python train.py --arch="pvt" --dataset="drum patterns on synthesised drum kits" --n_mels=64 --input="log_mel" --win_length=512 --method="simmim" --mlp_ratio=2 --parallel_block=false --max_grad_norm=1.0
Rows from block 11, named by matrix and row number. Rows with one number belong to one neuron. Each number is 128 + 24 x the weight over its row's rms, rounded and kept within 0 to 255. All counts start at 0. Numbers have three digits each. After the name is the row's rms in percent of the matrix's.
# gate: MLP gate (model.blocks.11.mlp.gate.weight, 256x128), inputs 0-127
# fc1: MLP up (model.blocks.11.mlp.fc1.weight, 256x128), inputs 0-127
# fc2: MLP down (model.blocks.11.mlp.fc2.weight, 128x256, transposed), outputs 0-127
gate.206 111:148127155092112111106137153137151135104164121133168068111079108118093124158131129137110112124082131106182112137109132147106092169148108136131125071144137129138118079136139121140135134143154105142131148111182132150118121163114138184157131111116134121117121121139106093162095130103154141126122126134107097121130126146143140141137188093082132154061125126174101141135147137141109093149113
fc1.206 099:120122140157142142146120142106093103187100184160103146121170122169142169086129125135181131166113129164142125126145138127155126116140111156122127147144135120130120164135131118084106136125097170077150113109105092107166128095130135095068163137097092115119125127171132136091139124165119071127125139157110127119093128100122143142149121142129125156143096127097088137125129147152140154120104
fc2.206 093:120066148139126139193131127072123152083076109089096148131144112133123132129142109117145137151113114134135141138165072110111159092139136126126098149129121117133143156129136177123129154162092119103175163126116142098156096133143122084142166122139123127144095148117130135119153108150137099127124121147115085117159119125149116131106106152105119101168118164095176138087132167161121136109107
gate.207 086:172085152127145157135132099140126148140185124105121136127127131151127093140096134128063098118123167123109122137129202113116140135153170095063113118142132137149102157110117146131128093114110170091099132136137096140139122117129123150091111087146123130146094141142103123121094132091153120142160108133169155136134135114151100163174123133120116155134106104149093166112130126150114113089090
fc1.207 103:140137152133114115177148143147148137079140154100087077091079101147096096104182129146151147145102179092091149091139142163100175110111145134147144121118126135148196125121118117110127131110160097133120141089135098107107094136105129139136140141135151099120089121137126131117123131177144114121136129188079140145096109126151137137126124117154128122166128159143125098126131103134147149142122
fc2.207 093:161158061126168118148153146093147172135140101173099124121113117110135144134106111138127140096065181138165142129113131124121158105118118128183131141132158149101100099124136130133164151085135134117166118148119096125170117154120123088107134124131123125125141118118130139101143150118139102111110159080103139101151109135110090102127127112120144086093148148081129124166119111149182131129165
gate.208 112:139140153153160139136134116154115116125150160119117131080122145130082139148119118149123153132143145144133111147113149179096144133155105117143186178120133149118111136141154101102150114161123192094056131131149126133153076123120138109119121085091124095113107111118152135108156138139142122128130160115170133151133121144158100127145122091099139137117073136128125090146081089100110117146169
fc1.208 105:178098146126109088200102152130157149071133101093086109105104073135134154113130135134102115142158162138123113121156110131139113134096139117179136116124122135120136082154134097141150121116148140174131160140079128128120116057140139151098113121099067140128142117148152136127106138136138160126130136126121131128152136097149160166130158125136126127149137125138150141180089118125139160121111
fc2.208 131:081123161123158141069147073128134098154146171142156135187137181135103104117139130122130143100136098113077126149130136091128142103128115134109136137125149143110125155128131125129127118170134120127096098090148117114123113174123116135145126124130161115138107151107107133121132126124172099131109108145126094121156114137157119105156132166164130157131089125139125108112186152086123087122204
gate.209 105:122137139135137120107124133146152109137068174147074132147141126155098136070130110135087144080119147155089122125134138150127139113100150151112164064116115116141133158127154113153117120079154128111151157126129102146182108137121127156123125131136175100117092118132122142139098135125109111129102132127102148154113133155149088096148135090178141120163109154088191126119120136163141120156124
fc1.209 101:156080135128119108118140133145124129133130130138108091155153148106127115125100130113121175143108161140115146126116148096107127158123105135135109107135120121154171104138129151080127106137176116139084140100148137128129122149123116186163180122103119122126071127114129135129152141109132098116157130151064100159171102093202141175124154119090137099125113175141105113156140145122094109133131
fc2.209 102:156145133125092123132150099096131153102110114102087140158146146113137133136130123146118131094132170121125127120094151141113128106100185155119140182107106139119129172128133091134116095108184149099131097167130128186129123127130126151075076144116108171132142119092108150130113110149113174131094122124134157155114092131110127118090106149101119180123119117161102163165106111141110159122116
gate.210 118:105117139146144152152118121125123144140142180104147122131117113142126154124133132115149158136107151146138104139117126106117144095177096097188085091159141111113136102152129139089190134162115118081087138121110137113150093127142136077166141111104102082134105121145143141151152140167088092134139101110144104118141149157158109074149152142101133100158136132115150106114132132144138112153071
fc1.210 102:114102116122117133143113096167129109119120123120140074162089153125122140128151137117126155159076166156150127132137165096143155078171096141138127078139158122117154069117127123100127095174181132118120143124108115116138131146131123109125146107146119084155149157135144140150157097170129137149139155092074121146137126145167113106136129128135103121167098118110143075108111103127097140151156
fc2.210 093:146129110164121166118164110108106165100094102111102127128122125132116048124105135130143093163139124145148108115113147120148160128135153122096156108145099129140145141101134128079156066126172135148115081150131097130132158128142134124113110136145125160144111147110102158099135104140132108127095061132146110165132150163145134121106078113183123118103094141141123144154108157136115153110097
gate.211 095:096152145106110090111103123166126123099122140129114122141105151158107158105078131147112122141180142155115144128091107155142119176194142124087141117155118158113112168149147094120188141122132165151127156147132122096111095166124128130141136113173112120147125124134132092139157096152107117137130105112082141127137118094092143110077105127096133124130115129113096180135106117132178125150141
fc1.211 100:135099156096144149113164122096118129179131136119155169120169098116141099100154120127114149083175098103118108120136127137132138147108121168106150154084104098121188097131127095124095113142134131122115106122104123129128148101119135172158110108109094115137126120104110125124050164088117123131172128137181150125149149139145123146165144143113135117144145143155106137172119149177100124100131
fc2.211 103:161120100121128136150098099093149133155147111143099123102155117107136101158140125121133122116050079109168122122157136110108155096086159168158150128101135121148118092119132172114068093119154110106152110104130100146154162098138129099096117129113131100096122131144120143135135147073129117119146174153187117123141155148112106129149158129139124145108133127126178095143126115117131134117165
gate.212 086:149122091119144100153149112091097133145162132133122154138136146052131138111146131141125108134135168139161102111134132122107064146129099158139133092116117112155161130143149098106134148096146151131150137121171129087132104061157122120164142124156097136115177147106142119099146114131151088134160106115125147099118131145144134132063081131127118130117120126100147087099134135142120144117185
fc1.212 089:072114142142093147086136136128116133110117137104128136135106133189105139083099107129144169146140090110125146153142117113104149129109133121165149105130133134117112060125111173172081145116132097156143138063129111126146118182153104112124146146138180086137127121127123129162115131163105144093126161100102132118166135115120113145151169137162146101153125144122150154123102137155123098126126
fc2.212 069:144111130136130066113065100098135113097144086172133167143161124115167098116119109137120137114163157137118109101130146129141120124109141156142130158115092134144120141128146109116189078093137162119130082125131111184116155127123172075124084114151100183117124107155116143131133117107106150145151130109129127157127129134109129143124107130154128089106147168113146112164115115090131151099141
gate.213 107:133142145082149131098095151098096121093131164112114110103129134149110129067127119122091142109158138161144101143126175146147152081132150133133142089140159120129120115131156104185104130129072119103175112109132130142154106126147139111101106093104139076109099130124104129136099128154093124138093172142175151113129140168123157115136140100128119125117089144139170159135143126152147087155113
fc1.213 105:126104127114126150140163099150140104091114127159139114142161158111118118120142113099137121139098157127135167165125151069136102117094118114115111089164175128128115140114125132094108086126205163126078133171165099111137112171127106115117118135098143081140146163112122112115118100156163160128095142152137077134137091127129098141096130114141114144148121165144112143113125107162117137128165
fc2.213 106:093099162125169129131075181130140074153144122121165102129118116133127137120137145116147157179082111151138131126151115128155119132154127095145129089160133111114122114109130130122159121170156131145139134091112163112151107105126118105138163109109143086122120137199148111116135132106127108134125084154114082110110160110149142140155188120124123148135081135111122128093160156088152105108147
gate.214 092:185144127120130116127122176120160100162133178161105118137147118082129166126117118130094172111089164111127159122090165132139118125134117134144141125122121146140148105175112146101120123108111102139177088121123117114123093098080124147149171132116101118109150112151117100118117133140135097109096166158099162084155141089159097125127145093134147119124105147158101172109142097142107159134136
fc1.214 098:148133103126106096139137084085158154098165093128119168150148164106140175144119101158121098132144128085118156129099150100089139115097140146143080155103129137135114129128141126144166146105145162099113176117146138111140150115097138165102111120113119167127140116092124122109151120123135172114157131136129149107121064149104160153079082100148124129103139134142170135126101154099110159126129
fc2.214 087:148144080116126080112144153096127164135096146113107132134162122134145167083103140119117133149149173110123132130140152085096155103116114153139099112117088139146164130104127114085158148119129157097107083133141115073167101123141121147107143132138111111103168129146123121088137137121112074135095156138112099153159144133148129090096097153126119114150110171125171129132104127179123139163150
gate.215 097:087147086108126153151114153130142145113161106099130145126123152112135107103107118136134176174166094124131148149153167130091134095109124135113174066120147116126125096139118089115119106110116150147152175126116147138145109097135122107168102110157094097123175131138133145132114124121138162124142104121205164131129138137085125145079170110116116132137118126158144092172147116150114138108118
fc1.215 109:124144090138106152136126132132108149166147113137188154150142166115134121105080150120150139160099137127124154139163165115110115137087106139059162126135141062107133092087145119115124084130164145144159163129091147096130093096141120112135104118134074091150118143138127149125120107146149145142141091111179115153160152153121156156110114114084108154118130122124138104122128110139111113112126
fc2.215 097:110143141133119131110180132128124126120126092147116130111144129127127111095136119105161155131226131121115124141088166134111081134140131115122156099129128133119126114137122102157075128134119151144113159096126145118136142122127131102206143147057112136147149129115131123121132086133136115114064133116143156159125152139148091114121117114122138127122142182124149141104188136110075113128105
gate.216 094:174111139135088107155143133187116130102159166111132083166116113132121155147160125145110114110118100119101154131157106105109152143081152103130110109125128118131107098087126149146130134086153176115122156148140126154143088104125106099141123109131119089162157135121173134120093117104147170118133100140089142117097126140123150119154183126120126122189127158086117123102138132099156144138169
fc1.216 105:123135127121114106148180137144107100157099135141094116111113129102114112148108118126157120099179122133138133131129121148095156148127115116135079118115090164142136158154113116108185123109120125168161102131142144193141127110120134139196117148146104159115146106149121123122111162117116124110101123107176136078161193118110119126133139087114162086121127142096139125141108184091120121120102
fc2.216 122:143113141104126121097121167124126139127142156048154091145089118117109110128145146129142125139145121139199107103132109148170110178160125106125139135123126108132155090097138149125109082182145126124139072120117166133143118133140129152100123100106121114136125144162134125114142106144113141150101112151159127145097156156161177116165111133151111137115094115126122136126122164116140102167060
gate.217 092:125141131110142122175105187094128108101153171144078183134160083126119152154126113147104134126173133110145139135128134143190102112103129109121136094140178126142154112130154117128108108074105144102123160144131131123148111118119133132119133103097124110098068129116128112121115131175120109136104089141124104086129113160106138144185145128093124155121123110104104122103134144133155132181109
fc1.217 094:112121117153122129119165128152146120193153120132159104176096148089128165127106134117136176129072135111108136131078149116096132148138137139149141090136133120134118118130127113119108112108139137115186119115153129123155109148118120126200163142114142131140143141138121143132104117130120032121105107092046140125147127107142118141089135132115114091134146151104111136124147146127115142143152
fc2.217 084:144069166139146136093085113111138111130147099133130064123128140129104069113097101131117147161162127096097132127137133127091134173130160117126118090147172139119137131137113129106136101116178142117126110124153131175147079155140114139142142123121109122139090159132095135113161096126128155121119123119146125154152175110179090174115147105159121115115126164150153171114157127137094127124141
gate.218 073:121114113099143165110169115126134107128168135126136161156101113123122130141181148103130074135103129148153150158122145090204101111117101118140110138161179129096069121128127110113088086104134124135128131139125142099121112130133122110112118120126136108134174173116123172126167080151115159137121158099111095127120108091121140134113154139118100170152105131099126112096125084133125156160140
fc1.218 126:072126118136150152151118112122131124120077120107122126123131121176111088098135132115086166162139144173111160141145138131126134109141115095174133143150153164086131082140103119140149125135132117127112089115138128115117164116138068097124158151166148107128108174181174141131118137120116118126138104145127146152136117122128157137177169139159119091113103113132150099131080122124133075091145
fc2.218 112:115111132128134109087154116112119151162131094155131130123128186098135108111114106148098164145130131105125124115090144063089123145128104126164120126094113100138139124114137189128186146138118162104157101167158114107149122147111138112173135132095128093123111116116134099129101124138158181131112161148092134107139094137176138131157118138112134137116123114156160178115146151120113191126118
gate.219 080:136127152133081128140116114104122113151108148160147093117126130135077090124112095139128126175094113120084133151147152114120166149124160084113138113148136148169115168108164130108157118120143175104111128139116145102191130117117132071118125149151142138122126109177139101117146121158109082126154082166148105154140110157103148135117110169136126126143097156124172088146100122092136119131118
fc1.219 096:147103118139128123149158133138156147133123119153173144111144142143153115125114131112110160144104085107142100134211113112125135131086110126145124140099125131154153093170137106108126071112117129153157092140109167157124125124123125108127078119070100084110112137084088142129124144113162133129188127122124136109129153148136145126160131128140133168125078161116148097119090136183110112134136
fc2.219 110:088081121140144134160170131088134133129147122141167168069112142143167150141113105124130143111098115117111123116147115149121152120094089118088087176107149116139179088103128123101110089141149134132151112153135123183120142148130124154114123112116102123104129126097105109150120130137142137132155128114140136092103147163161135105145123127168134177111074133106142089128094101185143140144147
gate.220 098:080111094113124102143060149126146099122143144173139133093152124142099099135098134123099147138129117175172109130126143137117107144104147146086129068154151106134105145163144107093155103093136165140134147146137172089156114151131124106128101107155112093122117142155120130119156109137104184147135159161147159136154121145094139149077137120099107131129104112108121094150118129131118173132118
fc1.220 120:131142139064137137123126100106149131145148123074160178109100085120134093130176114123074114118142098105087141147107161155145175065078152099132130166115140132134098128136133149161102155130083140126164120125097087142138140120113131138153136128089172126109117130156150126111085129097141148135119167155121110137096110107133094128165134150145115128144139140137131158111140154133119115129126
fc2.220 107:139145116110120128138126100118134133127121241085191118142127120138126135133128135147085079152054184110083136117150128131184128083144147119123157148141126126133127123098131110158186113140110126103112127130114104145100128110134127134087099128150142136117100120148141118135130137150132110140117117173135112123131130148106164087150131145104126127151109125165154111148119118160128134121133
gate.221 073:159116158126108128136116134121104152109131160101167139127114149132135139120091141128077125084085125081106131115142127134126087132133152137173110124141120140126137135086139129127144137122172159067107077141138081124127111113138140084146122101146084155131158130100131171131083137122134181131122061121096149156134123125122150091181104111149132138134127159167130125122132150102113156149156
fc1.221 084:105102138047130146096124109156120131121131115143147128134089120114126113161162151099103157127112129153121107122139103119102096127138161148127147132137154085128127130122152099148129110120099143071152130163114150109133120157166122144146078121125177097119124175137112156139116085136149095152143105156128152106077081141119141093115097127126103141144172169109087088141137108147134136160149
fc2.221 087:125165094144167147146150158149109113148142111159144144111096108113108117126175085134123104147134118121139143130107149170145179098131121067055171101154156136144112125134132128138137117094100083157168160123112148125130140127132127173114141113096169086127130132146124101109125127117138100120111149156132105103131142157149087156095143131158135087122113084112110151113124171147128101123105